config.toml
model = "contrastive image-text model"
encoder_widths = [48, 96, 192]
text_encoder_causal = false
text_encoder_fused_qkv = true
text_encoder_positions = "learned"
beta1 = 0.95
epochs = 9.7
Rows from block 3 of the image encoder of a small contrastive image-text model, named by matrix and row number. Rows with one number belong to one neuron. Each number is 128 + 32 x the weight over its row's rms, rounded and kept within 0 to 255. All counts start at 0.
After each neuron's rows are labels from the 100 images, of 14848, where the neuron reaches its highest value: "top examples" is what is common among them. Only what is clearly more common there than usual is listed. The data: procedural textures in two colours, tilted and lit. In brackets: how many of the 100.
# fc1: MLP up (encoder.blocks.3.mlp.fc1.weight, 288x96), inputs 0-95
# fc2: MLP down (encoder.blocks.3.mlp.fc2.weight, 96x288, transposed), outputs 0-95

fc1.196 [127 127 102 136 190 114 139  86 132  68 138 137 113 143 133  72 181 208  93 108 171 115  90 121  78 147 116 106 131 118  98  95 131 113 162 139 145 132 116 121  89 101 109 182  99 177 195 140 158  86 149 143 158  93 109 153 187  92 120 114  77 169  86  86 124 103 107 118 149 176 102  65 162 137  96 141 186 152 170 119 101 152 142 126 100 121 112 137 113 161  83 111 156 132 138 202]
fc2.196 [162 161 117  90 190 107 194 141 151 178 165 116  94  94  70 129 122  77 146  99 157 124 117  60  90 124 153 167 120 136  57  87 161 151 150 187 174 133 108 109 149  92  83 157  75 198 108 168 153 166 177 139 140 178  92 153 150 141 169 109 113 138 167 113 121 150 127 100  96 138 123 139 141 135  96 101 146  77 144 141 179 134 140 145 109  88 124 143  80 154 141 102 153 147 153 112]
top examples: black (39); green (38); camouflage (34)

fc1.257 [ 90  64 181  97 146 144 104 171 161 136 129  62 122  74 112 119 161 120 143 106 133 154 122 144 129 170  85 183 121 134 126 139  80 159 137 134 121 122 103  99 155 173  81 100  74 128 134 174 101 185 146 142  63  94 162 149 122 129 127 123  84 215 123 104 108 159 187 122 154 111  75 126  94 141 105 132 100  90 138 122 139 177 123 181 118 153 170 151 146 145 118 100 155 161 181  77]
fc2.257 [124 174 110 151  92  91 167 152 124 168 103  76 112 134 106 160 138 165 175 139 137  84 176 119 199 117 153 113 153 174 102 117 158 116 144  92 152 164 102  98 143 158 166 152 139 206  83 109 110  74 153 116 105  76 146 150 133 171 164 149  96 144 125 117 127 117  63 118 165 108 100 211 141 109 117 140 157  72  87 104 173 117 162  91  82  96  90  95  95 119 167 138 121 110 104 143]
top examples: black (100); purple (62); ground colour: black (59); pattern colour: black (41)

fc1.229 [203 128 104 103 107 133 143 127 186 136 158  86 111  94 191 144 191 117  62 164 125 120 140  90 171 103 149 113 124 169 142 136 165 115  94 110 133  72 125 125 124 130 136 159 167 102 188 110 181 148 143 126  99  91 149 109 173  78  73  95 146 140 123  73 131  78  98 105 117 190 110 123 126 122 183 132 135 143 110  65 140 147  83 111 113  53 141 169 139 118 107  92 104 139 167 122]
fc2.229 [102 156 131 168 145 143  80 117 127 150 108 122 105  97 109 159  48 149 146 148 144 125 116  78 154 166 173 114  99 102 132 181  79 157 130 175 112 142  69 122 121 114 173  90  71  72 168 154 106 130 140 154  69 149 119 177 135 112  98 107 121  91 152  90 167 131  99 163 187 131 115 156 100 109 144 138  75  71 141 129 114 134  79 121 168 117 209 155  73 117  99 123 169 157  97 130]
top examples: orange (41); black (41); ground colour: orange (35); mosaic (34)

fc1.3 [128  90 163 119 107 100  90 126 149 150 129  76 153 108 156  76 169 127  97 121 149 138  99 104  78 117 148 172  83 104 164 123 115  71 181 115  92  86 119 115 116 144 135 118 143 112 113 195 120 154 106  94  73 136 164 180 197  97 142 166 165 153  90  72 109 103  86  93 168 150 139  77  85 143  75 136 155 156 110  89 112 147  98 177 168  96  85 143 138 110 114  58 101 143 118 128]
fc2.3 [155 115 116 180 135 175 136 135 178 203 146 112 115 116 165 165 158 171 142 106 145  94 162 140 106 135  93 168 153 156 178 183 149 108  88 155 134 129 145 144 140 198 145 120 183 150 120 102 127 114 119  89  91  75 108  97 154 118 166 120  93  75 130 125  93 126 130 160 190 144 164 181 186  85  83 109 107  78  96 130  77 148 124  87 149 149 104 115 107 107 186  95 170 152  96 130]
top examples: black (100); ground colour: black (59); teal (42); pattern colour: black (41)

fc1.70 [107 176 109 139 159 106 106 163 120 155 107 132 123 132 174 100 171 126 106  67 147 163 107  95 152 158 188 107 123  74 167  75  87 145 167 123  99 119 156 168 102 162 174 108 132 128 154 158 118 117  95  98 126 110 119 160 184  81  85  98 156  96 155 146 144 118 160 138 130 165 183 117 165 141  91 129  63 145 113  94 104 153 104 242  75 110 146 182 105 107 107 119 123 122 125 157]
fc2.70 [165 151 129 123 172  84 111 125 140 155 131 159 124 145 149 109 162  94 117 137  94  92 113  78 146 157 162 157 159 160  80 161 125 153 144  63 133 163 110 151  87 127 139 130 102 197 195 118  89 126  88 161  98 194 114 153 185 155  82  99  98 104 139 121 179 137 106 127 121 113  67  75  82 124  93 181 156 179 135 111  86  95 175  73 126 117 143 103 120  95  95 135 147 173 158  98]
top examples: orange (45); green (41); mosaic (28); camouflage (27)

fc1.130 [186  96 117 114  82 164 140 156 121 121 131 179  59 142 112 144 146 139  84 147 122 127 109 123 123 103 173  93 165 122  81 108 118  53 101 187 136 165 176 114 147 162 134 136 102 150 163  82  40 148 124 154 156  92 132 117 141  96 116 139 144  89 164 102 156 122 101 115 114 110 191 115 183 126  92 112  62 129 122 130 124 119 167  89  75 106 132 144 103 147 184  78 186 138 146 162]
fc2.130 [134 113 162 133 172  94 109 176 166 105 156 172 143 117 145 165 111 127 109  89 164  90 157 158 124 126 173 146 121 129 169 122 116 149 119 134  72 196 113 126  90  93 127 126 116 193  77  70 109  93 177  72 144 143 126 137 110  94 164 158 122 172 149 112 146 158  55 152 186  88 157 110 138 150  95 101  72 131 129  77 157  92 166 139 158 122 160  83 135 115 147  94 176 169  99  79]
top examples: pink (92); pattern colour: pink (48); ground colour: pink (44)

fc1.44 [122 126 178 109 110 108  87  73 179 101 123 116 108 127 155 138 151 167 110  93 127 160 133 132 157  90 101 188 118 144 158 147 163 106 179  79 130  97  94 116 176 111 205 145 123 125 102 160 117 138 183 143 153 159 110 164  88 101 109 143 166 134 109  92 137 119 103 122 117 159  71  37 160 150 177 101 103 150 117  96 146 101 131 156 105 135  56 153 175  98 181  86 110 171 122  87]
fc2.44 [141  85 121 112 129 122 132 108  80 105 120 100  83 168 121 113 171 154 153 198  92 176 144 122 147 117  89 130  96 106 181  87 137 135 126 110 142 109 121 124 186 121 154 136 185 106 135 108 135 137 138 135 154 169 187 144 176 127  73 124 170  61 105 106 108 129 171 140  88 177  93 153 173 136 149 146  53 135  77 137  58 136  57 110 111 130  96 175 161 114 135 124 133  82 114  79]
top examples: blue (69); teal (67); pattern colour: blue (55); ground colour: teal (53)

fc1.177 [106  80 149 150  60 163 138 162 144  86  83 126 174  74 147 127 168 156  92 113 154 110 146  56 132 159 106 102 117 169  88 169 127 109 142 129 115 172  93 154 137 180 160 150 146 108 168 103 133 100 151 127  84  77 155 143 161  75 141 100 104 182 178  99 111 156 141 165 148 161 104 123 167  80  62  77 104 198  99 149 161 126 120 117 152 146 157 110 115 132 141 159 104 155 168 145]
fc2.177 [ 86 108 108 104 164 167 116  74 165 181 148 105 198 137 175 170 175 115 124 169 107 100 105 105 107 189 126  96 136 168 164 150 130 141 105  97 107 181 152 178 134 138 162 151 133 119 189 136 171 155 156  95 108  82 149 149 155 129 163 171 107 198 158 127 141 113 127 148 184 149 163 136 124  63 100 156 122 135 185 163 113 133 116 118 139 113 154 143  93 120 203 119 102 151 119 178]
top examples: yellow (81); orange (55); pattern colour: yellow (48); ground colour: yellow (33)

fc1.260 [121  99 126 141 131  74  73 169 144 166  89 127 102  97  69 144 147 115 135 125 160 165 187 110  85 159 114 119 109 143 178 164  71  82  99 150 178 167 116 118  93 148  99 122  99 150 121 212 108 180 129 169  90 151 171 126 127 165  75 153 126 194 145  87  86 116 190 124 125 177 135 152 126 104 143 120 123 104 107 107 139 107 173 147 173 164 117 157 161 163 100 104  99 131 136  83]
fc2.260 [160 128 168 132  98  56 164  98 171 127  70 147 103 177 119  97 110 137 184 100 132  78 124 133 194 125 152 129 182 191 103 206 138 130 181 147 188 138  92  75 116  88 141  90  88 181  69 127 131 112 124  96  74 110 162 112  86 113 169 128 147 126 138 106  97 127 127 117 136 131 121 147 162 100 149 139 102 120 126  95 109 128 130  95 140  82 149 121 105 123  87  96 100 168 155  76]
top examples: black (100); ground colour: black (69); brown (38); pattern colour: black (31)

fc1.147 [ 86  77 105 156 146 122 158  70 172 141 135 151 100 118 132 124 101  86  80 163 123 167 129 155 122 126 141 103 149 135 109 121  64 103  97 135 154 172 124 107 125 138 108 159 157  80 103 182 128 148 141  29 114 152 178 106 166 105 100 144 121 181 129 100 137 153 139  99 110 107  75 102 149 195 118 128 121 156 175 153 135 148 142 105 111 127  57 203 144 117 160  43 119 123 129 155]
fc2.147 [101 115  84 120 150 166 109 100 127  79  95 180 104 152 147 120 111 125  62 104 114 136 137 139 136 141 191 148 150  93 127 135  75 105 130 150 122 102 185  89 144 192 119 193 107  64 116 133 150 102  83 127  84 101 124 102  58 127 108 111 163 119 125 179 151 164 116 145 151 146 126 110 184  93 157 119  68 160  98 129  97  85  53 175 111 102  86 169 154 116 118 159  97  90 113 136]
top examples: green (70); ground colour: green (65); purple (42); pattern colour: purple (40)

fc1.87 [169 173 154 114 156 128 181 129 178 107 172 110 104 150 148  76 150 116  89  96 148 108 102 117 118 158  74 115 134 179 124  74 127 123 168  70 127 170 127 168 129 148 171 157 144  98 105 154 164 147 141 113 138 128 125 115 146  82 127 147 130 145  82 182  97 107 117 119 182 100  66  51 154 121 187  91 104  79 141 133 115 173 135 149 105  76  68 180 156  98 107  77 127 102 119 155]
fc2.87 [ 97 129 159 109 110 144 120 146 151  93 139 122 152 100 126 120 137 180 167 149 151 130  41 132 148 146 142 171 170 106  79 154 141 114 133 136 150 130 133 132  96  92 167 155 124 138 172 150 210 160 168 145 154 195 187 157  58 140 100 156 169 105 192 128 185 133 175 104 143 149 163  72 122  92 110 186  98 119 146 104  72 115 101 100  91 138 108 111 142 126  95  70 156 120 124 141]
top examples: orange (56); ground colour: orange (50); pattern colour: black (34); speckled (32)

fc1.264 [ 95 159 128 136  39 108 187 141 140 116 122  86 135  67 143 165 148 181 138 171  96 175 152 122  71 153 143 118 114 146 102 136  81 154 146 105 141 118 150 166 127 145 165 154 113  71 173 164 139 193 108  60  66 114 170 131 145 111 123 162 170 171 130 102 142  82 113 137 143 130 125 124 109  89 139 108  94  92 131 155  86 147 154 152 117 120 183 136 167 113 172 137  83  63 158 112]
fc2.264 [158  98 167 113 134 144 101 168 136 100 149 130 122 108 135 153 159 126 163  95  65 116 101  99 107 161 100 105  87 189 175 119 118 143 210 125  69  94 157 160 164 170 147  86  94 116  90 168 120 161  85 110  96 129 162 156 133 134  94 178 129 179  86 108 160 135  72 136 144 131 131 170 143 143 139 169  88  93 173 148 127 175  81  65 117 130 146  83 100 159 190 121 135 178 131 128]
top examples: orange (55); brown (52); yellow (46); ground colour: orange (40)

fc1.7 [169 110 121 132 195 111 119  71  95 133 147 117 148 134 158 139 145 174 120 103 105 146  84 191 161 173 106 138  90 162 100 119 133 114  97 134 147 117 106 131 137  88 144  90 103  84 132 146  80 146 169 138  93 153 151 129 124 116 159 176 207 115 147  61  96  71 126 173 167 204 179 123 159 160 154 153 154 118 164 139 147 135 177 178 105 125 161 109 149 153 160 162 112  95  78 174]
fc2.7 [119 138 103 168 146  95 151 105 124  79  73 175 115 148  91 126  98 108  68 133 136 173 100 100 127 183  90  82 159 119  96 160 117 118 140 172 133 162 108 121 176 176 133  99 128 119 172 173 102 109 136  96  95 193 182  89 124 113 113 152 168 126 183 172 106 155 179 161  89  91 188  88 109 163  82 104 107  88 131 134 103  84 107 160  91 141  97 115 116  80 114 148 126  90  86 144]
top examples: blue (88); pattern colour: blue (75)

fc1.74 [119 119 131 112 105 114 105 161 103  64 125 158  78 118 176 142 152 132 118 130 118  90  98 110 116 132 155  55  94  83 118 150  82  69  97 127 132 170 138 103 171 138  77 126 141 156 168 111 138 138 114 111 105 139 159  98 116 160 120  98 122 155 142 174 106 185 150 173 145  75 129  89 101 113  83 163  99  84  91 140 177  76  66 141 111 151 100 167  76  52 104  78  87  86 139 122]
fc2.74 [144 106 154 161 133 126 114 100 192  77 129 143 121  88 116 153 163  58 154 178  79 165 105 176 184 151  76  95 132 144 134 178 141 182 124  94 131 167 111 115 105  98 116  87 172 181 163  53  86 125  91 130 145 157 106 114 137 154 112 134  82 129 183 189 162 151 141 108 128 112 126 136  90 167 147 137 107 150 156 133 191 169 123 133 120 153 114 115 145  83  91  86  95  98 105  99]
top examples: yellow (80); orange (50); ground colour: yellow (43); pattern colour: yellow (37)

fc1.42 [153 121 156  69 102 110 114 181 147 100 131 192  77  80 115  69 117 105 109 152  85 117 115 163 122 123 107 162  89 112  91  90 102 167 106 155  83 202 169 109 144 146 154 156 104 137 129  97 116 121 159 122 158 134  73 134  87  93 118  91 102 135 124 113 142 165 107 173  95 139 126 154 168 121  88 131  79 100 104  92 123 122 194 131 125 127  67 179 151  94 216 111 158 124 105  99]
fc2.42 [163 123 114 128  80 174 145 135 104 174 107 140 115  67 147  73 156 103 149 126 112 107  85 189 129 124 129 127 141 133 154  66 126 139 100 108 173 165  93 105  66 132 122 140  94 205  63 102 138 146 113 167 191 134 137  74 113 172 134 167 137 139 129 124  97 119 133 145 188 145 174  64  89  86  91 105 127 157  88 120  92 152  76 127 177 158 148 124 131 137 132  83 137 154 152  83]
top examples: pink (67); ground colour: pink (63); brown (60); pattern colour: brown (58)

fc1.55 [158 100  90  83 127  95 178 114 114  90 137 159 102 117 130 165 170 118  72 129 163 121 109 128 127 110 129  75 169 120  58 140 129 135 135 164  85 123 136  75 139 101  94  98 116 141 177 129  58 180 149  86 101 112 168 134 156  84 127 143 134 147 185 127 100 166 122  68 164 163  74 117 109 159 112 105 132  98 150 114  97 183 103  89 107 155 126 127 107  79  51 133 112 171 109 186]
fc2.55 [155 138 121 135 183 110 198  97 178  85 111 142 132 133  98 103 103 154 157 110  89 128 110 149 113 131 123  71 132 139  61 179 106 157 146 158 120 135 102 117 125 126 134 149 155 149 165  72  94 162 174 138 126  78 140 149 183 150 190 153 116 111 118 127 107 178 143  81 155 147 177 167 109 197 159 111  90  91 142 166 160 149  74 125 121 160 120  85 111 107  45  74 140 122  95 125]
top examples: orange (58); red (54); ground colour: red (52); pattern colour: orange (43)

fc1.53 [ 96 103  79 109  55 168 188 161  96 132 126 177 106 118  91 128 164  78 157 164 133 135  73 147 155  89 125 125 122 127  98 148  93  86 206 106 149 139 180  97 156 193 125 179 154 138 137 158  78 107 147  62  80 147 140 165 110 139 122 100 148  87 139 111 108 127  88 113  85  95 183 152 118 150  65 113 154 104  98 119 105  92  94 129 129 112 148  92 142 159 137  87 146 129 141 164]
fc2.53 [109 180 113 121  87  91 153 124 122 177 106 147 138  98 157 179 128 119  89  70 157 112 142 137 169  77 140 117 113 196 161 158  87 150 103 134 149 102 151  68 105 143 182 118 161 102 158 114 104 156 142 173 120 151  83 103 185 160 144 168  96 121 107 149  87 161  99 158 144 121 161 126 122 156  86 112 181 115 116 213 148 145 189 111 193 171 148  90  92 157 145 115 169 133 136 109]
top examples: yellow (68); orange (51); ground colour: yellow (40); pattern colour: orange (31)

fc1.248 [ 73 108  96 113  82 104 170 173 130 132  82 127  90  86 138 112 135 110 111 121 138 117  86  81 112 147 204 142 134 118 150 131 111 132 167  88 133 172 100 125 169  79 115 113 119 118 188 174 137 144 167  89 129 102 153  86 209 151  87 119 138 146 187  98  54 144 112 137 176 105 120 107  98 191  95 147 125  86 147  81 115 150 103 127 144 124 155 122  83  69 122 117  71  96 148 125]
fc2.248 [134 103 111 168 172 105 123 119 153 160 136 153  99  82 158 137 123  85 162  99  98 103 111 108 183 173  68  89  81 195  91 138 109 169  95  85 103 112  51 125 126  81 114 150 124 194 168 147 149 117 108 182 171 119 145 166 197 157 132 104 132 113 182 132 182 111 169 124 127  91 150 115 105 167 111 149 150  94 164 100 116 164 138 140 150 150 109 147 153 122  93 146  63 130 100 149]
top examples: yellow (90); orange (68); pattern colour: yellow (52); ground colour: orange (49)

fc1.23 [112  98 101 122 125 140  91  94  90 137 139 138 105 177  94  92 119 147 163  74 135  90  98 143 114 175 136 150 141  67  76 139 100 143 144 153 102 159 122 134 152 128 132  91  88 127 102 118  92  97 190 130 139 136 132 176 176  93 103  91 183 146 137  32 140  95  96 159 130 190 110  96 113 111 110 203 101 132 169 111 158 117 171 106  56  66 127 115 116 100 174 113 147 136 123 161]
fc2.23 [127 184 150 136  95 141 137 175 131 117 152 120  63 147 165  94 196 142 151 103 149  42  95 178  83 168 182 171 187 118 133 147 151 118 165 158 162  95 150 135 154 152 168 104  99 101 150 110 124 141 139 140 136 170 161 124 109  87 104 140 149 149 140 104 124 120 134 164  92 189 128 123 147 132 108  88 126 103  64  94 147 143  44 112  76 122  97 147 126 124 151 109 149  96  58 128]
top examples: white (62); coarse scale (61); brown (44); ground colour: white (37)

fc1.189 [119 148  74 202  92  95 116 178 145  86  82 122 169 121 113 103 111 110  97 147  96 117 171  91  97 144  83 100 165 107 145 144 164  84  88 128 173  82 106 156 144 167  97 142  72  99 113 120 124 117 175  61 152  78 132 138 135 132 139  85  85 150 105 107 141  75 136 172 122 184 110 163 155 138 137  41 152 189 142 100 143 155 144 128 123  74  88  97 126 136 137 117  97  97 129 126]
fc2.189 [ 80 167 173 175 134 152  91 158 138  98 142  67 186 121  89 111 141 172 139 180 179 121 184 107 147 164 150 114  99 172 137 183  94 172 121 118  79 161  72 146 130 197 154 119  88 100 111 121 144 126 112 117  89 136  89 121 154  94 136  98 166 125 101 144 171 137  87 153  90 152  86 112  70 142 126 133 108 180  86 102  88  75 150 119 174  91 129 121 164 134  99 110 143 141 158 159]
top examples: black (48); green (44); mosaic (34); camouflage (27)

fc1.88 [160 128 115 179  78 149  94  88 111 150  91  81 150  88 144  98 135  88  95 104  95 174 163  83 151 144 139  78 157 178 146  93  90 155 157 129 113 119 160 111 159 136 125 101 180 128 187  90 107 105 136  82 111 145 123 172 111  82  86 122 186 150 165 103 129 120 159 107 126 168 117 158  81 105  85  85  96  99  81  83 110 141 134 162  77 129 154  97 121 103 134 161  56 172 149  92]
fc2.88 [162  74 191  76 167  94  97 109 161 129  82 152 166 140 129 158  70 137 106 132 113 109 103 139 131 167 148  78 106 134 106  88 123 126  89 128  99 110 137 101  93 123  91 101  94 148 152 126 102  78  99 105 106 151  85 130 181 120 134 154 110 120 107 185 136 146 129 123  76 120  72 143 104  93 106 174 206 170 172 172 138  97 140  70 164 167 137  96 102 173 162 157 124 150 177 174]
top examples: orange (66); ground colour: orange (50); yellow (44); green (43)

fc1.21 [140 154 166 171 207 183 187 128 175 120 165 105 153  82 131 105  89 106 128 150 103 103 146 151 187 135  73 123  88 132 152 126 104 118 107 113  89 146 131  86  83 113 194 145  60 105 131 172 186  87 134  94 168 123 114 196 144 162 152 123  92 100 109 189 174 142 161 105 150 126 144 117 118 140 191 123 115 124  71 116 132 161 135 100 140 151 138 163 174 109  99 156 123 139 120 122]
fc2.21 [121 166  90 136 119 112 142  68  86 122 188 130 163 127 139 149 125 153  94 121 112 154 172 124 152 105 112  95 157 132 126 135 106  68 114  41 122 114 133 129  83 109 199 168 150  83 176 123 195 129  88 169 114 102 111 157 105 165 105 143  89  94 131 146 119  76 134 136  92  98 170  96 166 167 121 174 142 172 102 109 148 131 183  72  70 146 138 147  85 150 161 117 185 150 110 133]
top examples: blue (61); grey (53); ground colour: blue (51); pattern colour: grey (45)

fc1.171 [116 119 112 126  96 114 146 128 109  79 104  75 118  93 108  71 151 119  78 124 140 164 116 113  98  78 123 170 118 180  49 119 113 123 167 161 139 141  84 111 130 123 107 158 138 177 113 176 154 102 197  68 179 133  99 127 171  80  84 172 135  92 120  64 153 146 122 134 146 157 172 105  85 130 105 128 115 146  85 120 115 166  76  96  94  89  92 135 129 105  95  76 114 190 121 131]
fc2.171 [147 169 149 117 131 158 168 158  87 119 153 118 151  66  74 122  93  91 126 139 179 135 108 153 160 118 131 136 111 145 104 118  92 141 159  55 111 102 177 187 100 193 123 123 113 117 141 168  79 136  97 115 138  72 115  87 116 151 156 167 108  98 150 117 110 106 129 150 179 165  63 123  98  94 122 180 145 106 171 147  94 168 178  99 148  76 159 149 116 136 130 117  98 199 164  74]
top examples: black (73); green (45); pattern colour: black (44); ground colour: black (29)

fc1.1 [170 134 149 131 124  80 143  87 116 117 168 131 111 158 179  75 158  92 170  89 127 162  72 186 175 134 147  85 137 110 116 163 195 145 138 142 152  70  73 164 127 149 180 126 126 167 111 133 149  98 164 122 127 106  96 119 100 167 161 166 116 156  91 121 153 121 149 154 172 164 151 138 107  77 148 143 193 150 108 135 100 204 157 138 175 145 126 134 165 158 148 172 181 118  83 138]
fc2.1 [ 99  98 116 125 147  51 125 111  82 106 141 115  86 133 174 153  84 139 120 101  93  92 121  83 173 155 117  92 195 114  66 111 133 129 153 179 115 124  96 143 121 104 171  90 153 130 126 136 171 122 129 146 126 103 158  92 180 172 160 160 133 124 156 162 187 116 167 106 144 109 131 130 136 145 154 148 145 183 182 156 165  92  95 171 125  66 155  97  81 133  66 139  79  97  70 106]
top examples: blue (100); pattern colour: blue (67); mosaic (26); plaid (25)

fc1.72 [ 91 104  82 177 126 101 113 168 143 110  62  82 143 106 176 109 106  92  70 172 173 143 157  64  92 160 140 116 154  84 173 157 129  94 162 153 141 133 148 108  96 136  90 168 150 108 123 154 109 111 106 114 118 160  98 122 179 186  49 100 101 180  88 146 144 175 157 142 114  82  79 132  71 160 130  87 131 137 136  72 111 107 149 144 124 134 157 139 117  98 119 131  84 167 145 117]
fc2.72 [128 123 165 173 178 104  97 108 101 181  78 122 144  96 132 111 138 111 155 118 158  51  99  69 161 164 114 160 158 188 138 149 169  87 110 132 116 189 141  77  92 168 183 188  96 179  89  71 154 101 109 106  87 107 133 123  94 130 166 116 118 125 104 198 130 173 147 135 103 109 121 138 144 101 146 111 158 116 110 120  90  69 150 119 113 105  99 166 158 153  99 152 115 153 170 113]
top examples: green (100); pattern colour: green (52); grey (49); ground colour: green (48)

fc1.96 [ 97 105  52 143 182 121 120 121  91 101 174 129  71  98 139  50  84 112 178  94 148  81 181 143 154 174 156 116 106 146 105 137  69 105 138 127 148 142 142 164 132 130  99 126 167 207 152 118 137 163 113 123 151 114  76 172 160  80 137  99 159 125 168 166 143 114 100 184 117 109 164 132 169 162 109 115 142 105 109 118 138 154  94 120  92  90 100 128 182 172 156 125 140 143  99 183]
fc2.96 [122 107 152 121 130 133  90  97 116 107 163  97 130  84 113 129 150 143 125  95 123  70 133 190  94 155 135 110 158 152 198 144 129 107 104 146 125 199 142 123 115 126  99  96 127 108 154 150 137 114 117  93 183 132 161 102 135 188 185  99 146 149  87  97 181 193 118 146 100 186  64  92 152  88 117 114 171 211 132 127  95 154 119  56 120 102  93 129 173 118 163 173 127  90 127 142]
top examples: white (44); ground colour: white (29); pattern colour: red (25)

fc1.131 [164 100 147 124  54  78 108 100 115  87  92 143 104 140  84 166 152 131 183 188  81 135 174 131 126 177 125  92 121 108  98 129 148  80 173  71 107 155 127  86 100 114 133 201  84  91 156 122 118  99 116 118 126 147 141 105 182  92  97 177 179 127 159 163  95  85 103  95 155 140 138  91 134 134 161 126 133 141  81 108  74 154 165 127  79 169 150 119 165 107  99  86 123 101 115  99]
fc2.131 [172  76 112  77 177 156  76 147 164 142 148 112 128 114  91  99 130  85 118 171 136 113 103 116 157 118 143  83 119 116 144  87 168 110 160 115 157  95 134 174 113 158 114  93 133  84 145 137 137 128 134 136 118 146 162 168 121 163 153 162  82  99 154 132 116  93  67 106 176 125  53 117 173  78 108 143 190 198 111 158 158 115 177  66  89 158 170 171  89 153 159 138 161 160 136 147]
top examples: orange (82); yellow (56); ground colour: orange (54); red (47)

fc1.144 [174 103 103 204 179 145 156 115 114 153 186  94  90 152  90 106 121 108 109 134 159 124 115 147 176 130 207 105 128 117 160  96 174 102  86 164 150 129 138 134 140 134 159  83 150 119 167 106 153 121 181 135 116  80 152  97 148  92  70 125 171  78 109 144  73 143  75 143 123 167 104 116 154  91 170 117 122  88 150 120 123 191 110 130  88  79 152 101 122  77 159  94 115 115 152 181]
fc2.144 [ 97 148 105 150 154  64 172 151 147 128 134 156  65 169 152  90 133 139 125  97 161 128 124 166 142  97 140  94 156  60 174 119 121 117  93 131 103 175 152 135 134 131 146  50 148 177 105  92 125 126 159 135 122 116 144 123 100 181 129  84 154 109 169  99 209 179  89 119 144 171 139 107  94 150 186 141 143  59 131 161 166 122 141  99 175 161 100 105 171 195 131 125 117 121 146  96]
top examples: white (63); pattern colour: white (56); red (55); ground colour: red (47)

fc1.255 [133 139 172 113 115 183 139 114 153  92 174 156 136 146 110  73 124 151 180  83 122 169 128 110 181 159 143 173 126 110 164 155 125 150 134  77 148  84  80 182 105 143 125  88  54 182 114 113 108 128 184 126 113  87 114 153 125  86 180 161 135  94 126 120 150 108 122 110 164 158 182 105 141  73 134 142 161 103  76 138 105 175 110  64 135 133 127 154 159 151  95 172 147  70  85 154]
fc2.255 [158  97 104 132 184  93 112  89 130  84 158 198 103 102  97 164  72  97 140 146  88 118 109  79 149 135 129  71 165 131 136  97 120 104 116  89 125 169  89 105 108 176 142 163 192 103 177 132 123 117 160 190 109 177 121 133 150  87 176 171 113 169 154 124 162 126 190 138 106 113 161 147 157  91 151 123 176 190  90 152 111 105 134 114 156  69 111 114  98  95  99 159 105 103 113 143]
top examples: blue (77); ground colour: blue (58); purple (52); ground colour: purple (32)

fc1.114 [ 95 119  81 164 119 181 177 134  83  71 130  59  86  97  77 108 119  72 139 123 143 140 154 149 112 127 147 160  68 150 148 112 139 118 107 137 132 155 120 173 123  95 125 134 133 134 116 124 187 177  98 169 131 188 146 141 123 138 147 113  67 134 148 107 102 168  73 161 166 151 126  45 144 152  78 187 107 117  93 121 156 124  91 141  77 119 158 170 139  87 148  87 170 117 138  98]
fc2.114 [ 75 132 169 114 139 163 132 123  99 126 131 102 146  71  62 124 113  62 142 126 147 142 106 194 102 110 150 178 131 170 102 140 125 177 112  81 130  87 110 133 114 143 144 127 144 133 150 115 122 133 139 158 198 174 151  78 129 146 158 126 100 104 112 121  90 151 117  86 144  77  31 103 147 150 154 136 200 206 125 154 131 112 134  98 134 158 114 164 129 130 178 100 147 194  98 150]
top examples: white (73); ground colour: white (72); brown (38); pattern colour: brown (38)

fc1.181 [163 165 117 134 178 160 150 106 139 147 150 176  76 156 122 162 154 156 146 120  94 166  90 138 173  98 159 136  97 140  77 133 142 192 149  98 131  89 171 133 165 107 134 142 150 163  61 146 180 119 136  83 117 157 126 158 125 173 121 177 142 171 121 106  87 137 100 129 142 109  77 124 118 200  74  92 164 147  94  71 148 128 192  97  81 138  93 190  93 142 143 110  98 101 120 141]
fc2.181 [178 102 123 107  82 145  95 165 101 111 136 124 100 145 143 109 106 165 114 138 185 116  89 106 106  85 170 180 139 160 136 107 162 157 183  93 155 128  99 116 136 137  91 160 143 183 107  81 115  83 102 149 164 150  96 117  91 151 156 147  73 123 144 103 153 111 139 138 180 114 105 168 146 172 152 110 127  91  97 147 121 159  86 130 193  93  96  85 166  85 116  89 138 155  88  24]
top examples: blue (73); pattern colour: blue (62); green (57); ground colour: green (51)

fc1.211 [154 171 158 117 141 148 132  96  92 100 162 127  89 117 159  86 128 134  69  91 124  79  80 161 156 143  82 131 172 133 173  97 114 101 129  86  97 127 118 116 177 160  91 136 143 184  67 120 147 143 148 125 157 111 158 174 152 139 128  84 123 168 108  71 173 112 164  86 124 143 150  90 146 146  91 103 118  89 133 182 165 156 141 114 142 181  50 123 102  88 183 145 173 176  90 119]
fc2.211 [126 145 159 125 134 126 121 120 105 111  91  89 122 173  94 103 137 137  66 102 102  75  94 126 136 145 164  98 124 164 181 137  85 138  64 197 171 163  96 159 107 129 138 128  96 137 124  92 149 116 137 124  94  97 172 156  59 139 141  95 166 136  98 166 187  81 133 178  82 140 122  70 120 124  78 101 107  72 155 141  68 120  73 123  94 133  77 173 120 107  97  89 103 118 118 100]
top examples: pink (67); green (39); pattern colour: pink (37); ground colour: pink (30)